Rows from block 5, named by matrix and row number. Each number is 200 + 40 x the weight over the matrix's rms, rounded and kept within 0 to 999. All counts start at 0.
# weight_ih_l0_reverse: LSTM input weights, backward direction (gates i, f, g, o stacked) (model.rnn.1.rnn.weight_ih_l0_reverse, 1024x512), inputs 412-511
weight_ih_l0_reverse.200,219,207,208,170,142,152,75,184,197,239,216,212,139,133,225,310,222,233,190,128,285,250,289,116,191,199,185,209,193,216,220,115,215,245,155,140,209,151,167,212,203,219,155,170,143,240,229,247,167,234,235,217,195,215,226,175,202,249,150,188,101,180,193,213,230,263,162,251,244,178,161,246,166,187,141,195,237,210,155,287,273,244,228,182,170,193,204,197,213,129,264,239,237,186,195,161,219,204,224,246
weight_ih_l0_reverse.201,156,217,155,162,170,208,135,180,249,189,164,235,218,148,208,273,180,211,163,240,218,204,150,214,196,189,210,206,224,249,211,183,214,212,164,158,169,144,177,207,159,239,256,241,194,217,202,185,109,224,241,257,192,202,187,106,212,145,175,224,186,185,169,209,207,211,174,178,219,174,258,208,201,151,188,197,216,191,258,150,182,242,156,158,113,318,190,185,194,207,185,205,193,228,165,210,198,208,193,158
weight_ih_l0_reverse.202,221,221,168,214,252,200,172,202,267,141,215,150,209,183,185,291,267,122,227,205,268,175,278,153,164,166,195,171,159,218,190,249,94,202,164,129,180,176,252,263,261,128,168,181,128,156,246,160,215,139,219,183,172,186,195,125,155,214,134,177,127,246,210,229,146,149,228,128,194,273,155,263,178,223,237,139,173,214,155,144,214,165,227,224,127,181,211,200,159,252,242,247,252,184,212,158,194,178,255,196
weight_ih_l0_reverse.203,177,292,188,210,218,204,253,155,262,156,216,267,194,115,179,278,233,153,209,238,158,223,216,240,143,227,208,214,129,179,332,174,229,197,145,230,196,187,286,234,190,83,201,174,152,224,82,156,208,206,182,248,218,264,200,220,144,194,153,214,209,229,159,199,190,135,180,173,154,165,253,281,206,242,205,190,234,192,220,163,134,205,227,214,156,208,156,179,144,170,181,252,111,241,262,205,267,241,191,179
weight_ih_l0_reverse.204,166,198,142,205,267,242,203,227,173,207,253,180,181,145,212,188,212,215,199,247,173,241,224,246,198,241,162,205,176,114,216,259,254,199,182,186,279,212,225,267,167,215,258,93,184,197,170,109,222,157,239,249,156,280,159,196,212,162,203,181,218,229,190,125,137,197,225,136,167,143,216,239,225,293,173,133,215,162,187,195,130,192,175,295,197,206,169,211,159,224,151,197,219,213,203,249,156,237,223,278
weight_ih_l0_reverse.205,258,203,183,180,243,116,211,164,128,145,190,221,220,177,205,231,224,182,155,230,218,281,187,130,172,151,133,166,55,198,244,161,236,204,215,191,214,188,240,208,179,220,196,133,159,184,235,249,232,124,197,209,102,233,138,256,177,233,171,175,201,198,184,192,196,139,213,135,97,210,167,206,173,215,145,237,231,229,226,223,210,168,239,233,167,181,171,188,208,181,125,198,208,173,189,191,228,171,293,217
weight_ih_l0_reverse.206,203,186,162,188,245,135,174,224,228,184,235,190,144,195,204,231,280,182,269,212,179,187,207,171,240,177,268,194,192,221,164,232,233,219,212,164,235,184,244,237,230,163,173,222,146,226,194,172,202,269,142,192,222,201,208,221,91,232,220,200,167,254,185,267,231,264,238,258,150,167,212,186,227,188,248,193,293,194,138,257,209,165,174,249,180,189,233,206,272,172,219,231,211,162,164,283,166,155,208,228
weight_ih_l0_reverse.207,205,253,154,233,190,187,197,159,205,178,139,264,158,233,228,248,265,179,242,194,214,240,167,223,150,211,150,179,190,181,192,220,272,255,241,173,205,166,220,274,274,159,218,215,146,206,218,221,194,239,181,266,145,200,184,114,208,232,182,196,235,200,160,244,242,165,226,248,177,187,160,197,245,186,167,213,254,203,183,271,188,164,214,191,174,265,182,163,200,136,168,197,209,166,156,200,203,167,189,248
weight_ih_l0_reverse.208,233,211,210,206,264,220,168,157,184,150,242,202,184,164,224,207,255,167,164,191,217,158,194,194,254,153,245,242,126,120,176,215,242,271,212,176,178,186,297,216,270,158,297,191,184,239,239,211,182,221,183,238,212,152,197,168,186,264,232,219,199,220,200,296,206,171,258,217,135,196,248,138,210,204,199,250,281,245,157,168,214,151,168,258,206,224,215,144,186,184,198,218,236,164,167,209,185,192,257,216
weight_ih_l0_reverse.209,158,135,232,122,212,155,200,161,193,157,179,137,174,140,215,208,194,182,147,136,203,199,206,168,158,129,201,190,93,274,206,237,159,193,147,194,146,139,217,155,222,200,169,256,246,186,212,201,203,229,139,183,241,147,254,165,146,238,161,251,205,263,205,211,284,178,186,230,303,168,231,231,174,256,209,218,242,135,188,156,149,186,188,202,168,205,192,169,179,106,197,248,229,211,197,169,197,150,243,196
weight_ih_l0_reverse.210,112,269,181,199,164,130,202,185,223,245,200,186,123,139,213,269,162,171,190,206,190,214,249,197,178,239,158,273,211,268,225,195,217,211,189,226,225,247,209,152,265,81,211,234,200,137,148,181,230,239,180,126,124,227,189,172,177,144,184,239,227,236,215,172,198,181,122,230,191,184,175,204,191,200,121,246,249,177,215,151,248,183,305,172,130,257,145,155,148,202,175,185,178,206,154,129,219,237,222,192
weight_ih_l0_reverse.211,215,265,183,180,218,166,207,150,200,184,219,160,210,156,170,259,238,156,204,226,169,204,175,204,154,172,255,174,189,167,240,208,189,265,133,205,213,176,242,243,192,103,264,130,183,198,137,165,210,136,244,190,216,250,190,148,109,243,221,187,249,235,183,212,202,119,177,254,209,236,201,186,220,224,179,193,172,251,186,225,187,138,257,229,198,219,207,180,206,180,206,233,178,185,147,208,248,202,194,167
weight_ih_l0_reverse.212,175,220,196,249,157,192,234,167,179,232,191,220,217,282,203,250,239,164,256,200,128,197,162,190,300,211,235,239,165,209,171,233,221,152,277,242,163,227,243,138,159,179,158,173,151,194,147,153,239,210,165,217,211,130,213,296,292,287,208,219,168,143,176,218,171,172,148,202,193,179,215,207,177,212,163,184,212,71,211,166,241,214,218,196,241,214,241,187,229,168,135,157,181,238,151,211,216,187,177,130
weight_ih_l0_reverse.213,263,216,195,195,212,144,184,123,188,178,225,214,215,193,264,235,201,201,246,217,237,217,175,222,200,247,198,256,177,157,181,164,218,205,226,189,170,240,223,216,235,240,193,187,271,231,257,83,254,190,149,176,181,233,210,186,167,221,164,138,184,210,181,177,190,192,197,168,104,211,175,163,238,221,202,246,146,219,216,205,164,236,215,165,166,199,232,224,219,164,141,165,194,145,127,182,246,168,143,215
weight_ih_l0_reverse.214,208,149,254,149,219,177,189,137,193,214,150,192,119,187,234,218,252,141,153,184,243,174,239,207,149,145,228,205,185,235,167,202,213,252,237,173,221,137,207,173,253,227,179,268,198,158,210,202,170,231,163,178,207,216,203,234,157,231,137,197,174,202,195,181,246,192,182,142,178,138,225,172,173,231,166,226,261,129,231,184,225,210,226,194,197,172,224,217,179,171,194,105,290,159,183,113,211,122,229,124
weight_ih_l0_reverse.215,200,217,260,205,189,200,171,131,241,149,196,145,191,135,221,310,219,138,185,157,191,188,203,215,205,208,169,219,176,204,196,202,214,180,119,188,227,183,288,199,194,205,178,178,251,192,242,209,227,160,168,176,185,193,185,301,189,187,195,131,156,161,174,234,190,164,204,235,149,282,205,188,175,215,242,241,149,241,217,223,230,208,237,198,218,210,159,215,144,182,218,212,169,191,210,218,260,220,225,195
weight_ih_l0_reverse.216,180,232,174,197,172,187,210,171,261,207,154,208,157,234,216,247,234,194,236,187,291,228,237,218,163,192,180,201,152,177,222,181,185,260,166,171,184,228,263,270,162,203,233,102,184,209,121,205,190,133,264,166,129,166,177,202,191,227,150,144,138,204,165,155,191,174,243,159,193,203,179,245,244,233,141,227,241,157,223,228,163,174,218,227,144,129,222,248,125,220,203,221,190,162,178,220,189,182,171,213
weight_ih_l0_reverse.217,172,171,251,196,182,212,119,168,245,244,176,216,205,191,169,173,279,194,169,109,249,208,194,182,170,144,182,160,248,173,180,165,207,243,266,189,177,178,217,240,168,195,221,149,203,191,275,251,138,194,176,196,188,208,152,87,129,213,208,194,189,190,190,242,180,190,182,204,210,188,156,184,308,174,220,187,221,259,208,164,188,246,209,172,177,248,189,234,201,189,252,133,181,161,150,127,193,233,202,201
weight_ih_l0_reverse.218,187,219,258,183,213,234,234,207,183,260,240,222,227,121,231,258,134,203,199,268,182,235,193,155,230,190,198,222,134,213,198,217,259,233,215,204,186,221,184,251,242,245,113,185,210,99,218,145,216,154,202,181,160,211,198,265,214,208,171,210,185,176,195,156,275,201,131,186,161,177,220,207,174,287,184,218,153,180,245,170,182,226,258,204,149,93,145,217,182,188,173,152,215,209,210,158,273,223,245,207
weight_ih_l0_reverse.219,190,178,188,266,226,209,149,156,259,238,178,235,184,197,171,184,238,192,195,151,217,248,257,209,185,144,132,128,186,178,223,180,199,172,234,177,149,207,127,125,186,223,218,252,243,242,248,185,161,168,205,225,137,217,245,136,160,162,242,202,155,206,203,182,115,165,235,224,218,235,163,244,290,178,205,194,216,247,199,227,230,165,191,226,123,151,153,221,222,139,259,157,213,217,169,166,252,310,124,173
weight_ih_l0_reverse.220,228,223,235,197,192,221,229,185,200,186,149,216,179,127,235,181,213,133,143,238,232,260,188,162,149,183,235,185,173,199,256,241,161,211,137,130,167,117,155,124,177,193,204,167,225,193,293,188,253,230,236,130,215,198,232,158,219,227,167,175,225,187,212,202,183,80,182,191,197,252,268,221,212,288,174,137,144,197,192,186,169,159,149,178,185,166,193,169,96,188,219,254,214,225,207,193,177,163,280,156
weight_ih_l0_reverse.221,150,213,191,224,216,195,172,163,148,173,183,212,161,199,181,174,224,169,240,123,174,225,207,184,148,228,238,211,123,232,260,214,230,223,150,173,164,193,230,196,183,174,174,172,108,147,189,224,192,195,150,222,190,175,171,249,247,211,179,155,210,129,241,251,204,165,199,203,256,131,231,213,187,300,283,193,219,239,179,253,146,205,199,262,219,203,224,233,199,191,218,179,205,261,145,325,150,112,296,262
weight_ih_l0_reverse.222,179,203,231,196,219,173,189,158,202,95,159,186,185,208,261,254,228,136,185,196,226,242,161,205,142,189,158,242,201,150,174,193,227,276,185,195,145,207,212,189,187,183,261,178,243,211,260,170,164,240,257,209,157,252,184,241,181,258,214,192,92,176,210,198,192,227,170,146,228,283,165,225,146,184,188,233,306,222,171,257,236,230,263,219,125,249,189,133,187,164,225,240,174,181,173,253,254,186,200,288
weight_ih_l0_reverse.223,227,158,174,199,268,136,201,205,98,193,208,224,189,176,196,211,206,174,176,255,252,173,168,159,141,312,188,232,208,254,234,181,176,157,238,147,247,155,234,207,227,165,282,269,295,203,199,193,230,197,127,201,209,190,206,189,105,243,189,203,222,195,165,195,227,179,240,200,152,179,271,233,213,196,190,225,202,179,245,195,153,185,196,252,141,253,241,219,216,168,191,190,188,183,245,147,155,153,227,246
weight_ih_l0_reverse.224,213,218,193,197,265,271,207,227,171,141,115,246,229,207,279,285,177,255,229,270,190,188,105,203,144,175,160,202,216,196,219,159,302,267,150,289,200,226,278,215,218,165,199,206,196,147,197,163,196,175,277,241,193,271,130,173,177,217,232,182,181,222,145,216,249,181,156,190,136,176,196,167,220,200,239,164,191,246,229,183,124,215,182,181,171,259,80,251,161,180,165,172,210,176,257,290,178,148,188,286
weight_ih_l0_reverse.225,242,234,196,150,163,189,230,237,260,171,221,174,204,234,156,191,198,176,196,220,182,184,194,162,146,184,225,120,246,136,205,237,155,248,157,182,118,198,205,251,186,159,173,101,210,197,276,230,222,139,207,193,215,312,221,110,185,147,224,176,202,244,225,219,179,167,228,230,157,196,221,215,174,225,135,128,162,249,210,191,217,208,205,247,157,175,204,250,202,239,232,242,197,232,253,214,222,170,211,178
weight_ih_l0_reverse.226,132,189,260,173,234,163,174,182,286,237,166,198,245,156,239,166,233,208,160,108,203,228,279,138,196,201,197,171,230,216,174,183,242,151,209,171,112,168,122,136,207,267,205,200,189,182,232,247,277,208,171,166,188,125,229,174,203,210,199,251,229,199,172,185,178,200,170,205,249,180,212,196,210,194,203,198,247,214,145,276,197,187,190,222,215,106,225,209,148,147,225,221,248,121,206,208,139,252,194,137
weight_ih_l0_reverse.227,158,288,258,210,221,139,167,144,221,184,181,213,197,190,192,254,222,193,177,225,227,208,186,185,206,186,205,227,177,212,235,223,182,179,177,150,267,241,225,178,143,248,199,170,147,200,257,193,231,140,216,133,156,187,223,211,181,199,158,155,172,192,193,155,224,154,163,165,202,305,150,200,194,215,165,210,200,136,183,215,236,194,274,136,153,167,150,164,221,184,134,280,202,183,189,144,254,199,189,163
weight_ih_l0_reverse.228,217,164,252,176,192,197,246,248,218,125,215,224,180,197,199,137,191,137,202,156,183,149,236,182,266,141,205,184,197,249,187,232,199,201,210,173,288,187,219,221,236,176,221,236,152,215,173,261,128,185,121,243,209,212,202,207,194,215,118,214,138,253,204,203,213,230,214,193,194,155,226,217,227,246,151,179,158,188,158,196,191,205,176,241,198,178,259,180,171,201,191,256,287,173,209,188,212,206,292,177
weight_ih_l0_reverse.229,221,216,232,118,215,272,219,185,221,127,188,170,194,166,184,160,176,221,235,165,215,195,223,162,240,184,166,217,191,192,190,238,239,204,159,152,224,209,228,233,244,232,172,155,226,184,260,239,229,180,169,269,132,172,156,226,187,241,206,211,198,215,225,252,175,212,224,218,184,195,226,202,173,209,275,247,217,228,156,244,237,207,250,263,170,137,197,189,163,128,226,202,222,236,181,236,199,233,270,231
weight_ih_l0_reverse.230,182,170,129,236,173,136,189,159,264,209,199,176,177,227,224,216,225,235,213,183,253,193,228,270,187,150,218,238,231,210,195,139,244,218,244,195,214,227,234,174,175,179,235,240,161,212,194,184,173,211,189,220,191,200,211,148,163,230,211,186,210,267,114,250,257,221,150,282,262,190,180,163,254,171,175,232,233,224,210,146,216,227,199,140,221,241,173,166,235,196,278,168,204,230,179,173,209,226,149,190
weight_ih_l0_reverse.231,229,248,126,156,226,250,215,106,160,224,256,134,268,191,144,232,130,146,105,262,272,222,142,216,170,263,282,183,159,294,224,250,233,230,206,152,158,209,261,167,203,197,162,145,249,237,241,194,283,227,200,195,187,163,177,246,264,263,143,144,220,212,288,208,313,142,235,160,114,237,228,192,183,295,331,232,201,237,213,152,141,216,177,314,157,178,210,144,107,167,156,227,125,182,308,259,178,176,226,231
weight_ih_l0_reverse.232,251,202,179,195,272,167,231,179,176,211,241,229,168,185,240,224,244,131,166,231,160,230,217,169,201,222,148,233,205,142,205,285,297,213,174,106,167,162,296,208,177,193,197,169,190,207,227,72,281,45,155,213,175,222,259,223,185,229,184,214,229,179,198,201,152,164,310,113,162,215,273,204,210,253,206,170,188,134,216,216,237,203,210,276,167,179,243,230,148,183,156,195,253,167,245,306,219,139,205,177